{"rotation_deg": 5, "encoder_head_dim": 32, "encoder_num_experts": 16, "fusion_encoder_width": 320, "fusion_encoder_norm": "rmsnorm", "fusion_encoder_qk_norm": true, "lr": 0.0019, "eps": 1e-08, "epochs": 8.6}
Rows from block 2 of the fusion encoder, named by matrix and row number. Rows with one number belong to one neuron. Each number is 128 + 32 x the weight over its row's rms, rounded and kept within 0 to 255. All counts start at 0. Numbers have three digits each. After the name is the row's rms in percent of the matrix's.
# gate: MLP gate (fusion_encoder.blocks.2.mlp.gate.weight, 640x320), inputs 192-255
# fc1: MLP up (fusion_encoder.blocks.2.mlp.fc1.weight, 640x320), inputs 192-255
# fc2: MLP down (fusion_encoder.blocks.2.mlp.fc2.weight, 320x640, transposed), outputs 192-255
gate.82 088:130144141124134156090105116130150083174082126135177155112104139091049086067108143171095174148163176068110118077105149134176085110165097181116112147102052111109078186186098195144108162108132055
fc1.82 089:133156180102113187109128146070146088110160125146146152119188108154092170104087159102133110172145097105150121183171170144109112139156142148127212148082081156179143151097089147145125118051154107
fc2.82 088:149162173068131090109159134141160114117180089136089137181124103087111128096126085150071058079120135162139130084122114091101135120043117134158140092173111087144148099107172108149174103045125146
gate.83 088:046150159139150152128189157126082132127142116188149163153150145157181137185127148127179094109128085141084116173109055096090114138108099115189101124133166102125130120157138173150085136125101147
fc1.83 090:162116132125154157100093111115130090104118150088139111099086118126112141112190107106095073118095181150118110113123118114128158188176150146082103164136114118140095133095134167120145124114125110
fc2.83 088:136114128156083171133128148144113150181109155127139157113116102053139118132078091104138158153143130103139120104123181170073146158105126169146064142119116069151173175136129165108176083108154150
gate.84 084:172137107133103107144182053116138151129108108156095091117161219117094111127157073098166124149089169133062141148061119134172154163119126160142117100131126144063100125113106137069100131132149103
fc1.84 081:082168101116120164116136124126121090130160099103148151138176102189162164129127159119190125142098127143143084107151104167176168125134113088172092164103141144215106115143116075122082143104163129
fc2.84 079:141140101151125175142109128212136164187147143110132112171159163099116154139187125116089156142100106161118218086086125136114089155084154108092104143115129201114126181105133123146120128116132082
gate.85 069:116168180202212157156174106176169122127189120130184140175098099113105155146132128120119178170144158080090118142111086054132148129114124138098181100159179148138102127137167101098127141185143110
fc1.85 067:115112130081188120123129162172166136125166120127107144131111126112117136155216119164148138069071132107129086105089169110171101184118103103107077085094147147075128154115146105182115084161088096
fc2.85 073:110165122114167142131090222169123126080140051128165129177140128106097133173157070112111102140093150075147141166129128144129116134177110098125126136094098106104133133139117138182126143145113108
gate.86 103:135124047186162135172140132124160132159192164156165177098107147075113161111126135100129186123125128137190098150162152142130090139131089128116129142125126084091112192150162124137134129122096103
fc1.86 113:100113175072133132145147102107139141154100097147140112142183113156140112106123144101138094081102148179064166127145099064150130146154186116163141122134144147136130141156106111115115091073136128
fc2.86 117:109100138179131160124108157104099146135082156159137151113117052071123138143144119137110145097150143109077114165071120113092132143142131117176160138122137107137103135158164116134174071083103118
gate.87 157:128169097159133084098150074115111182148148124089110119077114121160129182128169116111097093116110084119210120182164125088119113145095111137187153067114060151116104130130131061104077117126113160
fc1.87 148:109167073164111089076156087132097151130158137082135128092131115128145147143151114138108135127081138144255101168174118100123058135123102172180165064116076166144117127103113082094074118122113151
fc2.87 148:120117181169095084158106116104090116124100032108122096107092089088087182179172125144131119195093116171093144202140127186126231128120149145133084129102116129135156141066113155103166090173159128
gate.88 133:115089157071166136177107142098118111146133137096102139125088108125166136090128157146129098138148147144149110141095123154109103163125121120128123124107017123105134112055119150144121159128155122
fc1.88 125:125122126056160145183122119148121122120087072090104144147080153137062127143104106125102134137168103148194127133194077149130128137080068177140137166109134105071131179132127103073102077170111132
fc2.88 121:155093136138161138133130161136131149142103115129139091122118072134158119148116159138102107103082130092131148084115086074160086144173105147100143151126119153110146160109080136150134165182101155
gate.89 107:143165113138080137103096124127165078168134073130201129131149166108165109165118091107118124168149197130174131157145166112103163093109163100189201194159092143165100143097158105118124187159110165
fc1.89 103:118142090128093143100114100152119096167188098138180196130152164129140120134132036149167105153131160117191121118140127082098181079107194110145163135157142137172091121057120126129133206183130143
fc2.89 107:119134163094106171173119083078087196117153146171156111169095068251120105098128169116144075055169116173142136114140167139131107101106084169107124104116142122102109187182165165106156103121143097
gate.90 072:139117091099093170117139127167096110104063148116188154104174091175090146104104100153163163134119150125119112118123157125185061150132131152146155169124166176117169167143128110128136063136168129
fc1.90 072:138125176103154061128178084166141139119120154174091098118149052165141100108110142123110167143064132129128089141110099158159088107099090128107102182170150114077136128119100191131217077114110122
fc2.90 079:155149119107084142148188235168123081097090153165101184149112154158157076136158131094090141120157098121061131125139050165131137160078081119140138145167126146136125139133156141164142151157123126
gate.91 079:080152117134142107166091157062071126179136124195120094125120125182179122172172132097143124133137158070075165188116126052171118121134097118156136132140142168113161084126110100108141106127111087
fc1.91 080:117125129128173116108164107159150147124127127042092128147128107057034107106101134153126111102141124132171136079165144174152149134085134109129155165178071099147110175169148144152129123106092146
fc2.91 084:144135156184222137130118147127148076200145171140128178050106090148145130111191104091125086110168149143180142169154146182095120091137151064119092125072150116117138163174144117135198153076086134
gate.92 079:156153153186114118162111116046130086162144171181123126183125139097176145141082119078142176120162088137152130139159107202107129131141143121181122112205127109191083113156158132118149158154128177
fc1.92 081:080163065114131086204112086118184073067136117138163112125131198115069103091093132143151161117155120172168185147105104134196176183122160127128156117173138138125099142113104138171092138133107176
fc2.92 077:153118167109107128109165034036121079156139135144067124100164080073158133189181124125118132046162158162141144152148161150163126068063134107139136120160106083082125075193135154123132134099119088
gate.93 091:116099121115127156075157148058147157210120136107025128111112103130142163133169107185106100150142071090139134176171162133102102135104163128142117164147148111087132141112135154143110169082103131
fc1.93 091:096146141131166091115129095074110155172081128124020149103078075191141113128147114149085101183123138069161126165123127168132102109065132146176153146108105171103175120151150128109113140135137123
fc2.93 092:155090165123098154098150152124129117090108123155141139088117092149085132073125132111114130058091147110117160129105078115162100198084199145130192133159147112156107102105139123113123115125065104
gate.94 077:130097157095110133186108073115170117151124092180099133088139187097102109106138126217096097094107090175122083087078075185124091106114138108173086110104152131094166091095132121182134130104097082
fc1.94 078:104094123139109110112062083119102076095123126161114141124147092125141106095162203159128067126163132141116103125126100186052125120094161117142127121127131192179178113116085067188152139108122088
fc2.94 077:141160120163080177196105136214092101135084135141088091210130169156106153141185191155133159152128108115161142166156147156151162131105115115119120098125104102139110120072133140101128156040085078
gate.95 153:179107120149130096140144165170204095191166133191116165175127096138114122130167062092120128148145121110141121114136136107166095137108145065167100151085097107076126131182127158176132123123087085
fc1.95 151:154133126159123082078126131160184099171153089192132158159122084115122089109189043119134182124133110123123106092103096130133118129115175092101078118113107074109108129176138117175121180135088118
fc2.95 130:111111137122096124104142183175147075123154116129091158134094148152120119130101129149103074137134135156125116119126091161110170106085143093124169138193112162128111082126089092115127087153158157